From a checkpoint of a small image classifier.
Model: 5.13M parameters, 48-pixel images, arch vit, norm layernorm, activation swiglu, patch size [6, 6], layers 6, width 256.
Data: trained on simulated grey scan slices of phantoms with and without marks, 149.8 epochs.
Rows from block 2, named by matrix and row number. Rows with one number belong to one attention dimension. Each number is 500 + 50 x the weight over its row's rms, rounded and kept within 0 to 999. All counts start at 0. Numbers have three digits each. After the name is the row's rms in percent of the matrix's.
# v: attention value (model.blocks.2.attn.v.weight, 256x256), inputs 86-171
# proj: attention output (model.blocks.2.attn.proj.weight, 256x256, transposed), outputs 86-171
v.63 092:429523534429565483502524462486485587420496554542506508463477533433461552507541360468452438542495539526531483537441431420542510596564460383486572514522527541463541526435505444525404501527552492481532492486528418566535513567426459414532567559521472548591524537
v.64 112:511381443395438500460454506439486492513501471535493445564476476568557510466504466451566506428512518426433551423370522509514451443539404443402533489527579435442433461413468567499423526560559481532660483557549445474499494496487516428496460503589533418457569578
v.65 091:454429481465488610549516500522502514514475452534496478484420534568567515541504506535512452437528516457487512575552484531516443497546535586513529543508502577411353511477487502525547504496600542517424445531520439494502476467386507591420466464576467469606487447
v.66 106:578568489494446471574463584531426520559614480499552465449465527459524521499436452391454456517509465560598477470449516510481526432503504472447417459538438517507424434470486496486566484557473490450593482420507430467500561531466536563489563574456529620451478493
v.67 099:473429489553566626448480512472498513494451490486550550470537544570389501492506502545416498511458569371553441471433582378503532478541422516432465471535500538577545357451551532532640517448555524497499545449421482514550531518464554475423512440464522566521485571
v.68 112:596486572544425468451562514503501462417494495520469517432510464486505473535602506422498510451522478601463529435440510498508444482509449477427535462532483567531527587463499505484509527564549500526540500422528484476439502555491462585487490468501547581550485481
v.69 088:492592473406501478473573466495493538583512439437566537501412448489472458501476483511547494461432458475481443526549508551353422514573539492553452573519510580503527598523517523501527564478495532568462469414441469444540503402458476576569448494518555508518534533
v.70 102:497556450555628561430546491493476511460543542533419480472488488446519460501493461487515471475514513560550534530483511529570494519541483529567448532508481537475627467496563503442609483522439507396505563444437549549498452562472529533570559491534468485455438525
v.71 106:402531489537580517531530400536403515533552480577533519522555463535507540481540468459500499438456561423532524490385519568498497413576468547567532470500507435369505420497551548540523478448484448501469539504587438495508588554404576461470436558607505524543565538
v.72 100:521447438484474509490498438592519576443474560502365483475461514587473507513503513568471476555546547450486461507489483503464565530450576476539651455571493420466489525518557542530517496469395514456516576479463456528485468409468529485533588438466411550517492417
v.73 105:460564588423514447431476412468499495478483455558424415472493508510575465547549503398538489509413497435518619507443559510407527543468577469499504545556467409472419485496483478547398568450520498519493573453482544546417438437498543423494467436453491456551530590
v.74 095:474595551451416526481540543516497507441560458598487537496506611493500554493419567453480536589532488533516414514499406529586531574515517505532502529494503446493600472533514451526503449491528548514546490498506421519603574465554437501453480418539409421434544516
v.75 110:516445502465439534477481518507429552530568470551498510624433503532520537570476464482430603464528507400502489558468512578460487592468513557522582572434466519541371580419480424550555449453483523479544470573496510400370519469495508492467502423471537412441493454
v.76 107:533474483477435518490428470392498629545538461569435507458458500562528463464519437436559557530535424474410586537385550479464505583530502468510448540474523476436442565504545468504482532525480408516547458545475521503444419448542535422578462508472571470501562488
v.77 098:428465553472475468551480458438460455393492437497476428450507589587485473516531570587485487502515454592525467512598646547494533506543496525431482519513571444431423467588482579497459474498457522665517440519490493474528489522502585501437568552485443467533491586
v.78 121:462520518462484511463536484509540540502450525527638448608454410491522435447558559596517521567413507458487434456601486471506495463473547511472570502534559553483501546502488455505446386467514676588469521544516474475465469489458465568558493362516511453553462490
v.79 106:483600484509424506476546467423500497479472458491419528508465504405469493529588469441521535488480532560547524520504471585548596537627502500510496547524438469408629510516599512560571497496426566524535590428421527556536452591511525494482463499372588514489398484
v.80 099:449475467510444518430461483465562493490505523493489381497559459602515471448511519501476536508568460473560477450417567463514503580466396402440424430513513504491584520480406591540453418484458480476548371463464504514531515512536544589548517560564528556482576568
v.81 118:510480516468458429470487533485602479474444501470476531570567448547501490477517542468480497406569463502645546533465497548418486436487495432445494509495591426573469479404574560465387590486485433427555494482573527551426503574564477563512452552529469537454555453
v.82 094:421492541469566451521518523378482504552468489535500479489430514441479537485532483520561506449431446544370618494508447454465572450475519513579466434404479512525448474523549494509618488511531499454492479493576542502480571463523484478431415520496608566500388447
v.83 104:523510477500538484466512377571425427489466467488484410456555545441547493508550480466477517543446473558530556553509576450529555450435516521600503508423466439410474560506415417530568545570486529457521503577525417523480474512520515552507471504527532573549516551
v.84 097:490463430407507522544469460401544498415509598505550407534561477495567559468543402534542496512518489499458462545407457377493528449582486513472507488535516475577527521410443559446438466497507521479544543551421538470530449558466571485510454366469519487544547518
v.85 097:502462586522467487568484450477489497557558583543490400493457454566524487498497491501462519528440421451546524512560490478431510600446509478597472464494509547398508533448519529463578472419422488549439547513523577517519497511607543357562508592508535470424421517
v.86 100:485480437463471534525559482527513539488454524516491558616550403529430534495466448560466513535507523463550544492511532512569510518514496385428465520477500490520577522483447491447487494462500514507440471466591468470544533549567468469463496522514535499545446530
v.87 102:491460453523501492541592560478535419470428521410464571530502537481423473540585541519532462427480482547507447495465469409490503433558480466487442503496522433464524537433421534374478471582531526520478522415526473554474518502470458636646510500447480577537535520
v.88 109:409489548416498494484491590515506466378413498463533566502570573486518527423585519496550538556474520500526450480623416465568478456434487512450479502528588510472547567522460530530454502594472600452442477422525465483446517529514436465524466421522421480411564542
v.89 102:491542515502540524522642539552507450474538459505532545588530459550435462543460497549516526523466444541432416453494413457523535477521535533491451448544424528473418458567511381489431350528547487562511520429551505504431521571467492492497515527512508446367535543
v.90 108:539468527582528541509523453551528419611468417498543571489480487489433562552560465459494475563500492539527518440545509453582539467574540551411488531521513455368492527541570560509565518573468543471486524444514439511632448565424525531536421522389483555496511538
v.91 101:498420481563492550444516529484505425437494457569477448476442414526474433450456561467537470522481493564463509458413527537567472586487429401472417434439549469506569512493487467465517587472450517631441505597480512523516396547509457487520556494623512528493528490
v.92 122:580498496572518518474483581499403563438612447467491484491570473452501545466507450433471511490438443564567477501486497608439495460547439426479537493501480549424492443508549564491506614648565398440527445471458527490476543483521582524496589585531509522471535469
v.93 103:488442488525415598486473489517456404560507519472527398599620547563549450580540463517537538502574504467582394523460617545427530552515425511521506519453455493438527470567521529492516473456571454486475391502436477540528493462467560501541459506466575467535522617
v.94 110:477488522485545453452463509454541557541370516507496498505402607588472505514610562531517480534524570466483487508488534550513526500457511537445565562514560523545442464411400529574413510565464458470449550475504449340430554479583507491604500463476420533545511466
v.95 095:529465512483510546483556512545406501558555556471453549513500497549465403417373521588423529529575473466426401465528439489446406531439469538571504324475582428596453441562446490442560465491549516456495466425455539451470540536518533466432592502569499533502509389
v.96 106:580519450510562545498511502499479469408435463504501482521509562507565542568492492481473481593556458517458434371424447462514600564557574540433505485516521500475536481526496425506560506465479569438544550537561505553583491372484544459454491500555393446468496500
v.97 109:482522505443456557476488522547490525415460448450513419456470529462499575577586493409538514457533428595481558428384520544483571521540519452446456538450454395516455487563391545476532510536535511508596490492457453547523399507445556498539460565557568522340504449
v.98 105:556532595531544402494450579535466456469481475573506522470460506414503474529557547512554531503547580433507516463524560498541444491535518497497486446430500438467539540474517576512444453504634484610441540576510492435439508522493508449538511530486499373463503449
v.99 111:523437565446518436540421575533458503493465439453419557453574556518513459510584460478556516503494515591436530481441549570552433491484610553532502491600471540478496532521505546489552546404414441467584553524492481536541401472496486463393500564471426516473563572
v.100 097:555491509484474527558485508434508495556457553554552525464579478598443555396436450459481459604479483415518539532437395433560464560493555540502442523521530557482482445412532495469534595511539515494530572551506504545587467502538494443460474522522520482566508490
v.101 103:517463550482517515489470523518387500487419356471464545474576525519535539496587576502531540517399597464510589502466575608511470540457461575481504615431453494497442503536600416568545442447491505477595422588464515544455533426504547490460555481452542558494446560
v.102 097:529487405500481551533481428516541519566492499446566483579467465468510591398507505615479482468549481498538516581497484524409439605516505491587475630573538478562497438421395507504626585450450506458458477524460588553542465451505529481559527560441512564537475528
v.103 106:634496447460484446538477561493457450470484536605579574549506496580432505491423483599483502478585511560520453456510499475447516515527441518505505519531599541548507541453447471516508397558547488561423513400569514514570507552482459585598545467396503518475480484
v.104 098:528470457487548524567553451466485488494538435587570459492456511388553587427487480441470549529420439447559499446558378384498429536424452597503467468426513490495507482413529484505647506547496490522507448506573511556510494515506566556514565494469553524457423494
v.105 098:486506479577506548496465451535490469543589585482610506453492444541520526538471436589544539511587584535472514512455499456454513493535474539511538524512501478561556517514490514461554414448524469478446369551480492501507481543512538514548572487458496528530459532
v.106 114:494466469462490605516526520544514446491590440458426458420553479515480460482509558542594436582536520536522585572450512482525502548454560579544537547468509576589339488595492476499579598557543460495459537473510519474419454509458575468478464574584515532537487431
v.107 108:498593515471509538455530553496480505504484420523572587494559438484446420529535472428462518447498488512515589487503526456419518479471465480479461393438526504488493527562530432402381486520528536429512539406624536539419542518502429520484490520530562619434453531
v.108 096:445438381445484557581589527389464482498505581599532491535579568463470555467463458546513504476421408476515506411514483467480547542417425484469455524476624483444539530450521511508516513495506485400453496431572524580426594545640463413498502485428472576565497480
v.109 099:537575502484448503547494537518548522568546470560497558450579469469480407508586434453443458469488493558494527461506540420438598485441513530487430464470584520443546517553475494531476464457567519413549522455490416511434579507450527455443429523541514469517520512
v.110 108:556455432416476392517392524458461443572528518452513466553493537508522600504513525488462431460489442622425579443476507481448508458518551429579515529472528533537445476536478482541496568467617521535532492555448595504443494441426446491523345530531554560505491472
v.111 097:425565424518567544392457491452570414492497529499535493565557497496586545483546482430548464474435490433472543535481403466508502455536519545592580463477463491474454554392555429548546406436421501523460549484512468409532402564606508441523525478506420481503524586
v.112 106:497488573468369396536534547476524487579476499459469500523485475396485437462512488470525550463453476415526508576580469553545481485442484485612573528549491613460488484568575459522594594457440469462468466511437542467537519461543471535530515433500496505494512429
v.113 106:569503445593516543512540448585530515477618457482494565444421527460391478516440528564573513543512503470452517601601566505572489502486509443465461507508537407510471559548469491415525490497444437594547492608470556477472473481413508549500634506535464488536476479
v.114 099:478497558420469508535468474521544397524493517466451481448556491565492496459519570488508423620542437497483471478517512508539513556482549577498508535502530459581491450431487556570465435493521448463556477625469520499464464444479563423394420444445453514448530451
v.115 100:556502475535540438487547514597429520463477487552548578534563480560464446544444471533531425519516509605530433459452527570517497498517547487533497515430471472491513421605519529456460442513574489611540605487483465420516527622394482452420547531463490472486559581
v.116 112:437416410516512476546520491402481555443512449564455583597536545449511532431434520520481562392539428536465517408536513543501484496517439437514533400536528477455426521397463530513465505570426462472503476574513545489484463500554565543511525535454507638437441485
v.117 116:511490439551508490492474523502500537454445493556485557492609557533539506449428517546408486500575507568495436511517509420497455446530562424534473494535510445470561421417418574550358457413455506479526489569521499507555628565506467527441507573619564475492512567
v.118 103:519494523617527522507577422486515464481505526554509406457488513540514526513460513562524521520418474477496565525479465436476476521519440472519541530572554506409575631526448520358485581519486580474554493460445472463527529539485460454531545420445569437617490520
v.119 094:562513390497513461482532513579508570479473538511554529529464538511473554537504554518542572434470490504400375500456596535447466474475468490563448556378562483488496510540463537445513585493505543426546523516455483462348459510541543510501554620509441530570512557
v.120 104:540617497496532577490515530543488492503603407503578552441455448514505417457539483504446448535509493562523496549389420420529462557514501536523374515451430433577480613470522424542573520487494499450543548433438502592580455579453515458433507564539559471501511522
v.121 097:511486476485503457343567503476425542540448474442549500497398543466519518519477511416453584549480577424422513564479490500544502519489499525482514561565635488539520501418498500502425493494546470547488470497465567440471540439513527343458538446518464582580557448
v.122 110:469478521546461553449541541525480480594520543470603558529377454508458422552528499504514422495439546570430446550494539511576534449489490513459519443547483539439481427594477477499518470448432513569500606506456549426568462584463535508465586475448485473528431506
v.123 096:484525452426473518499511594526530457527525583533550518430496561462504489431501533500455538462504508452478500481513522564482590489427553534560508493513542547579585526548528532509383531463539441510466543537591438596500548552589473431475461477478524504558460506
v.124 103:579549461453433435473382479571464495489479469415427474509389441461455590478413548522541508508529574540494474519479443513554479556616492466494521571518520473512475497453449497503556575467459587498452466489502524543552479521521524540582487484481459446510485460
v.125 107:501448570441490503544441523491335436525593470455536466489592518519449465556552564569434435616471573464446487604567538487463470588448369477508500577421427436609444452527485522538513443441450451479474544525512504440557462572423613447526522564560512602494503442
v.126 111:492488507461493499486541502437514522475446498522556457468505518445543480525492476547520494410539516485440483500428561460448567468545530494611491540489423583443468608586448433470500524376454525442482475526525492576499502379494485392440450526460574449512536530
v.127 090:476497489531557502517472401525527484523460507440534555459480451480409446427459491516447425495525459454496505474501451435520461532426564512509475487474418521537449417479535564563636499471443541540525539491355467426522593514476561566472587433451552567555542484
v.128 085:416597497580481520476512498441384526441530481553394510376545534430664475568494504482602495541558456619498465493481452455563451502570549483529492483464562489551450488489534535527457534570457487495542513528533548624528429475572502589466436543468451563509528463
v.129 092:580510535425486466567484505608403457551498462520546450542515520500434433335523526597416536506425511465548420482519512463543515419541557491490568505506439573476467443543553541536527495435496515457441469525470463401451456583446563513563560545548467540592534470
v.130 088:497503436413463487427489496484543477502506550484507410461476470516457610413512611433430579537456525528469507487565515577559527505436599406493541461433565467527534441526459459432448601432496437468409459462542507559450474484479551558561480504560391550532520526
v.131 091:458439474526511579579455501537536534585505541471557537565495489463552510425458559575460576478527498596484489605528489429499522469524463478485449432555389398426543532500518533457563465391527466484544412493574471518449466527477508549427538470515413474465562529
v.132 088:538462501526485447551512583528461460447456446487503506518510463439485538538486516447515491538537446529488492526564482567516548499402443570569489492538571593529563538560520543570542583566500480516506486495427537526564547415584519426498482579469510464463462533
v.133 095:533544480545557490500514509522369422457441529473455540468510506502513578502510660527562561547447499518538449560599442412468551540601453574613476445452498522466588517518638603508531451531542413488568475492486443516431457529554484557463543540478434511491526550
v.134 086:469490490437601538450482470510437639509488493597534476473374432495477485523480504517464545489508401487490533511594419490577514548499557507560421504429561502497477555610514548460533434509492508464493448417435502502551462455463544433496395451556388469495433527
v.135 095:463430480400496498496536449451461531599559439454601460443536480477485456464578570487492480522490532372519456524508546448489504492480483544441492552545464607556421382563519484535464492458524526496466441564471538504440483507481488484562435521563538576535562499
v.136 082:507491396489475499520518543502536507571436571414500409487445589554528525467499438487378495491482492456523539545485466562547526471475443529447489471480480438548380551504482520558471517486495477507541440509550447406576509538495582497600452514522591406556546478
v.137 090:512447540530399402477565508496476547545564519493468448487405525447539589582523393483521533578514503502498541539655540562534481531521569620584490520598534560464419459475527521552465481554445547521548528487498438462474522482383505444494435525523466373484458385
proj.63 094:476563467600531604458386461557523474464492492544534515453412523493607455507468512507534633563473453533451610474601489524557564449421530487469530618502389531605577447477474557406517457548489456503514523502537523531502496535493482459403435483481514531485560467
proj.64 110:468552540614478551490560461539469479464458418474571474482492506534605537564575526435510496442474549494470398553443484557471451524510551454482552502478558543485628565518571549531528450532459554531517448514496474507496599433411496497452507503476457574557412425
proj.65 090:480515474602490526520511526644498514525531599519486575386515450510523556541509517553472408513564368469415555485491505542486432488498503466544394457451509502508548528459485421504511532607420490464580466485506559458527517511513434541497517547456552619500425534
proj.66 113:456433489493583541457534469551518519432538523506497417585429491510583389423462511466496549464529466426550597457525460483623368567558463495493438517433603489474549468482459557468469496492573471572454570426551507536446513481498482529496463352558487471543402538
proj.67 104:438528505506523463469392532518525465519416525433535474435478477423536508545448565521611506523499477513517585587515396516524586334456467506477456488553518463461469541467500515582511497529450450540515528481589550419458449488587494476392428464504487443516492500
proj.68 110:392476542496527579539466491462522591551504544501438631498507532435573518506526544442508500485619416459558490464524498567504516495485591536437475465566544493469548407517468608447471474480504413464477477430556600513468496407528502418402508484521385553477450559
proj.69 088:508557543454510495619486551540445574603497507495467519401542492491498535450492464453526492433468553566466461439498468438529491428416459482576505442497557532413543513485394411547495487546616522517512588555479607522555499531542411521475504561531388457536387547
proj.70 101:550560542424503468516493544431519502509542490538561524552439438480434547598461529509526474474419452534422589492571460462513545380510515557443540498457482465563484462446476364540497486551475437426473469504486542452511391592494565552428385439550549570448459536
proj.71 103:511487476477456471525572500559575541498514509534515578380424476518423483530510519521530528514480474447338513549562553483448520411476413512490532558502510556523502461473449462524487536494408587435521482514525561434489543547476502482480469439458502495512467481
proj.72 105:553524483569534476505521471489501530476549504527511521565533513558510442332525475451539520493517411529456474430359494477472561508484494564530402457499473492494491502521533491530458511516389546561505495456489477480546556446480441460525510610401524524574581540
proj.73 106:416524493602479596471459573608441503501516455536543581517525525513477506506523475441461508534476431502436443448545491533565435520510518479531466425455497479469620471486470513481486516460524569475518410480588537540539514550496477502482454565524463532512532406
proj.74 095:474427491412434505497516517514558453485518470455531421527485579566621465395458501494527503551514514462479575461557518483476452598515564490443504444508460474507433474461475496579517524403660535392477435516559499507544491527527616584600500525505493471531523488
proj.75 106:470518558528579515437505551522514426545554478409457495466477543410556577531437575567541486493554475501505425427461485485350533614477515468448497500595535459379462473544449578472552583582580495493540447520447485510584569530401502564479550502523505610488431540
proj.76 103:510480466529488505487518522513380526520585429524587543579517563499521521443527519530502561447445557517532389460501550566563535563479479529482558442449496515470530447559492489453438558621556460561486436435463474536563479519453472501460541584445445496526426375
proj.77 108:495567483463487396421565501427558497518536525537486510382499480532529498507482521473508448447475534463584391583481602477419490492523471472467552485478547535505540475580488506529409573499530465424546564489420410560461523440475416482540503581478552465567573451
proj.78 123:578443423510545438493406430540475500481486556541398439439525635440506592438514442472503443502527520596407475518469470458512541491393516547614545419489435543507471563522517374571501564498558498470525556562596501463511598384563485523431470563529481475551505526
proj.79 109:509460591510631503584564569481486571496549428482491490427550581510536475431410524555468549471527432602504373503435467478444491472502586446429608511441561487468443527445422559464428563583536488447434472548513494463531452540532506497545412500565562563347493441
proj.80 101:581525515470558485456555522555478457442509475560508559531499480537497462519518468447507516485533548560482478534574555451542532459521412529452556500461543566508456556549481537489448485521502319550525483448448477490564515562550527406492497492439557581581476440
proj.81 118:458443561556505480438535511499444481544513610508535514507433459572471540579513435505560495528537513491494532517615486593549447539507524443465370545481457502453576431463526526528542442487596478486518506443457535473571535479537565432544438460474461373470525545
proj.82 092:459524541600516485568483497560525485505470488508572503502500502483542595467542512521553438549513562526567416397426403497459535471484504474567582528422460513438483566494453501433496427516547563480467496616484601517522580465422436563500487523550395486475472500
proj.83 107:540447568455403526480578536514578436426546598527626551408529512535458443401414562529426485475471672496422499508574534552521571483580469561443636539427515555555493436513516485471470538479504480549539400472506476500512514448524483503449460471453542535454535420
proj.84 095:582489459581451521535472522433442493452530427540527489541460542507520509437460592469565560488431547464574535460474631532449522443556567442535480548498505549467542522516544540541489431547506480479470399530488592448446520455494496451597576529512508477489516467
proj.85 097:506574455465479463411530536565526414510527429435472483499435548559503455476478469459474462567500485548570476523445522463590501485526416599463439524533544476495477492568488473545482443508480521450511454626440408532550549480417535568530460562600515463552482449
proj.86 094:482553482530524481480535502440441524481470501500437522520551478501478439504580484526572440505533602512399533420587388489469546477476516543513578461487558494553513482435492536512460445463470604442485507428526512428548468502500487473489511498432469483398563528
proj.87 101:612505528465481492588546428501507521448506593595568479484513457618436546428500582428497472454493461552447568477579526518530459463460521547526512485487401491526489436493466497537584507538451427582464499506528527486457468536515545471473486514528502513536497435
proj.88 099:452487480567412415481508420341484508540513539550454527469483480502506500492502472478495559515535449505477468459495517495542588515507464561402468512505505494627429414542533494516556531418590569461521442595455522401534506467493525471499541533473469430494641479
proj.89 100:491470442416497523568439468515534542560460538431653408411515549474437482491494553460388516459456539483559519480522509513643501517576514538535478455594471585548419499499482394449532498420500550536556529412572558492463495494450592514469496432528393509448520573
proj.90 107:421518514417499442556522454406516568487530540543500516444536426500490483469444492518483577394490455538377390479549516446489435470506552469547550512514557509472470484514445494544444602389471504535507545419516558580432528498521502555474428491484548581514500461
proj.91 100:608538599430493510620532540564441524499509445521562468552522486488548583565548471513492460517515554556574401551586486512493520479430520589482535500516523504506504477555526550588535491540585456471515526433452413431568510503565444406475487471593537571588501473
proj.92 120:452511518397513457495534522532541521573412435500568538437414497433480379529511518497503460554491495426528473581551526523572432543476419468377421583512515464427526450573534537498466448465577506455454509535516510508505443491503479499406465518482438409582446549
proj.93 098:482423478485480485387453521505459585496548596471521583531466378608501535515478534439406515457488567490510454536587602543481492519522508521485482495446627591480528501570545506571531517502480470485566494536469457514532515513547569497438540514487508512511586395
proj.94 107:417473526608530484514596437434552486492522615576475558459565538507615508566500502524538502451433406510496430443549487443455546482441555485591494487524428511461516488451547444599509534503447578540501539532461501456504620475439441444361511516448506487521533567
proj.95 096:498486469534463453545490438499537458505397516409511472481511492494527488509489475462445492574515439469619529558439480484496553437585474504446416511519416570470473436459502440540505530546472489579529628489501495598509544461494536432487498555446516445533568545
proj.96 104:533537582446458604564556499452479578447529445439453599629444497499548525536543536605499600436497627458532557471514496482399447504433512467509534547463487480459478550534511554504519490492517504447582482535481546491657462475514540465544444509420459622542465492
proj.97 115:485410584577475542522501539503481454452554493457491546568458470494519529516499565493488466487456557464586390568558532444453410540542441591573536498542454499491495451548506508436441521540539502494523498415465565496508484439584503575428418452622553517538501485
proj.98 107:513504475524401495515455474477448477509495493522536510575659416556512534533617470507469506545392491583494428481478564504523536492524537512522502475554450546488547500423447485578504446556508581488611460472471540438457455560464492521499537539467601476517465479
proj.99 112:530560593523524503444522488485527504469522507468528578599530450519492439460422447435399528412439500521558436532472496500482515563523484502549497453535435503574546573435491539459467508523444527504527448418456506585454541516514512574656551481403432502559492514
proj.100 094:466505499449437511459597586482440550480500395500525449590496479439543481573475421509560439481509482462482518397533478510502475439474540462544513457480566405500518471487596427557448460539528492475551461530518485453567444495486478507572511506515551498520502495
proj.101 106:417477434446530487456482442592486507587510534595486546477493567441507421573355488487443521499543496473555432551520492549533549562498450504361551430484482506515572458583523611440442498507506556459546540505453387563493481449460471542524488468508398504502550477
proj.102 097:559494492571491438481517483547481502534545494541442565541419555395481493614375416520569524505551528495461570534542465462484523470456401466506504515520517613447547495612595430457533563435439458543405487451471481405572492608549521519484490427495515622461485467
proj.103 107:589459453528553435391511398475499523571539541489474474507524493444444455586496438520472458511550521475472582552557538570570469515396568480570469451455502463457461501476444415579513553470436438499433460461486521387511519519507547438411513500543520522572454609
proj.104 098:472484442435482478541524480557531425471461455535392442491472546360534441542489493571472518568594541441417489509439397427563485467460542478587493495537530432507514455584520401456485475434539448501461562543524524487521459593527549480404459526534486526423425468
proj.105 092:544542514505546466458468504566532463480518472539512454590493473526622498547450445577556480518443564540465539511568513496513535461401499488513444497375555600459526592548437424437489452570476524450507429461532437442510474530539482507405478478448528498512473551
proj.106 117:470572476652492490398548613538573569516602495496620558585566466432532487498468499481463375465450474415521528520530468483549490538576487512588402580499405499488443413461554527501517449600413568479518586423438500495592454497498528512385547501492523543432499541
proj.107 108:490463464468537514599453519536425580539495509564465500483512520531460497548472613484579511469552468531507407429502477522582503457498483488461507483560459404493540383565467486484479452489508476502540568452543479551474465447507479481432358491601466398497464466
proj.108 099:447407461507434389490471452555481504535411507532443475425464482424542477479554512612492524524607517521471576471504472575439560435446519568473449447502416506568485585566482538451475471417524502543571521571530537478513508420455567502430485519526417497531508440
proj.109 094:486464489530580548498482528446523458465462515503458511525486537562533461512589547448530555476570537497520478410456551495473470488609561422524440466524479465551523415460480500481463596551546527379544469471471564528439511436528552482450472490482560529438470466
proj.110 104:569467465599515527448497480476497482546426450528569512484553500482479509484522460512484524409491601497540521486501491526474462554557450477549434483467532550495525604524474498483569544464441502544478371530485555513518621394507464553466431458423428508554445549
proj.111 096:605555444508454477548501409569510568526487506581584526495457520489546487513456513538496538558412575553444488486405559492546579469544559458520575460587490528525508480545563490437510464519442504529510444549557500428574483440402473527502530407542471531536458458
proj.112 101:596390442478504491502455475492440520550491470561460515516573569426481493380476564494466489426534433576480501483361495503507495529647500550486452522560482484514493552415454593526527586481519467488465534465476438432463514536510394525520505417467534449465411560
proj.113 102:504519520465449492521604540446464435503551500520505497536495528509495555511478479561505599447435504472536485492559456494449482508494485476574484542468497618455510477542455498504497542510587449583512567435519443517507478566474451499521480613417635427545548632
proj.114 098:475467478675463546474486507526480504499512586490525556564408522476577450497391469461495553450505392507620521487518529467456606503500549517514524524590496495483351533525473532420466541490475537557474455511423569546529535424525566569554506469491584599525500472
proj.115 101:513479571479490569560569471452571493487456461457518536455487444416434459406484477484434593483433464438446458575603501515475515586544495517503505509496523606520453468480474515517459453539386533507483514469497579510521524519529504495545463393521501506457481491
proj.116 117:514538478516421465504497401504475495564523448481501493509532519496500478525488604624441508511561438535548404570455491530539476537501509565438469547551463453473482443641536415492467485471494435531620550487479510474469473522417513448479488464469389524566500477
proj.117 114:521513523457473538529494433495494518460449499547533450414514437518513515492521498518573562574562564513498532526518565513484576501489442496421499501432539488523488445528539503487554543544427483537500474462557418569476485566499483415594497454427520467567538463
proj.118 105:469549486453458539498490563486425514423508430529535487488557448497389439454574433517551550500478564545353501480456581500495519419457584498503548477473504506563555475590481437573535480510396507592482439557638515405482425494536507508539504604499538519545569478
proj.119 090:496513550501459514577592515442508497610575519490438531452497465468538438490443525401515462455473494434488540603547574494516460485555494499458447530415473515502546480570440556380545503549476506548475522514527527553486503527413484487349435544417497471439404547
proj.120 107:496477488471512550513546574510541520448538554465496508479401519506516537564481478425457562509488607497526537533518508547536520449518505473502575479495516474497521361458558520521453549431530418462399502466538516521483463593608540531585543517591594592436539473
proj.121 093:459460480514529490491486436475493512464423379474417519551491514432521505581581483584464513552508501537464448459479451523513467500419538463553573527492499540481572534584536576510601419505529536586462456505520408452533477458548546497564563415565450412600511556
proj.122 110:492526469471566474527452470502546539442458522542577430411534538420451636477456552580544515497468500502560455488519448475449570476563517548494542461433465458555499548373534506450555609527475466442393499447562435557409534478547440488448492487582514543458593588
proj.123 098:492365503601522420492541448481542527515419393518471495447549514515490481567520484515545528502531383403455504493479532440442537506487468497482462554548531505469551492527538537486446552431479498446493461527430442372517500426417466533516589525421501428489430437
proj.124 107:456476502460572549492571464443482532443561490521501467470539562618511454461481498516418490524494546568443477537508472520485489571433528444513559462592500529424479520449554522552536528476505553571438517486574395464518420535559502523498474533561571624463514549
proj.125 103:472481538501548466363425564495585560489543478428490494486460443495535541618461501580546427463499593486568521559492487454442510400532520446464451554472543520453461455401485549491504506542543555524516605499405501518486506513570496517494459481463640465560538516
proj.126 113:499536506552415531524348526512537469504487457487473640542521453524485466471525533475473539471438492481457520448543581519468537461499531522461550444517527494499551444516468626483645523582416556480509392579469480486429453560531452488503544509472381606478489489
proj.127 089:530531522471517502561464465458468468404445539578538458460441559451483542504413514511509624456398517506487436539424480481414525448590444426567465462541454466477492493512557482541433572507460384567516424569621540541457504559602458426532571463519480509461508519
proj.128 084:505436526447455549545416521405464493468470531498492578540497456472455565459476452472433511651512472558486505533526580494552531522511507518432540527464520462650458391489396493571448446417549494509516542480490547498454496452475528549605487419528474492526555489
proj.129 099:489527538522440495469552426512588445578563413544548509497569596543484479458507493427501492529501573490529580467396496487517467523375529515500449528481457470491539560505490500420423522519515457483518427404509656409496519477536439558498587470516607471470431512
proj.130 090:565567593541516542450505413548463486522551528513493473476474459501503525514427451502536436611508549509526451506558529547448477495585529527526442485513554551472517444469491530460449516603525460469543504469408598426547442438454557458435500433528552410542526486
proj.131 099:494501505557530501430491566420468539586465488586447452441556499550531548490534534570487484432514411519490486507495601572607517592442518531421553548579502512449446505550396462372515559501524515524515511449490580487514556519480526460648516469535517477503511554
proj.132 088:556428442508481559573522475486459525448559578383457408446474514530486497472540487548519533567566503387525503520499564498445548457517461489447498533459453461499558491471372545460520385522541533458493463495570389455519482579459532420503450485485427571559507426
proj.133 086:328470407532506565610555504499504516537549475483550466560537489406454426521559492430467468448518517471516571434496532533534462544507586401486439541525507499540461437427446571503456556497519512475527553433441470543504512471466557492594496510511525570534485453
proj.134 089:505528523469489560572463459462511487568529481449517537565546463471513424459538529541518402440487478521503420522527602538478555471460498467494502558568482523503555580524501449523470548463585558507625560546433489521488545467447479510534469484524500439526549509
proj.135 093:416494498477376391557532494556502511485431429455554470531515644488533483520500493554575550502512454591523627540453447577532561563447477586518466502555587516640549548482509483450473424491427461549526426469447574433479454560553503567431433507509563491432424455
proj.136 086:539518546440509523471428556486498501554504564548562468364472521621461509468512420517537506472474520476454502395471448432506548576425554599497466442534459494528512490560510539435511541430479558499516502507501577397452483537486499473481444578428505531444468357
proj.137 091:461520567453437542557480520499474547487570537527531396433432523496465585478499460460446503533457525584562336427445468535485425527523545558388521533460383526552457505529430478433540492478547559540521564469473552663522446491416496570530452576591507546493483439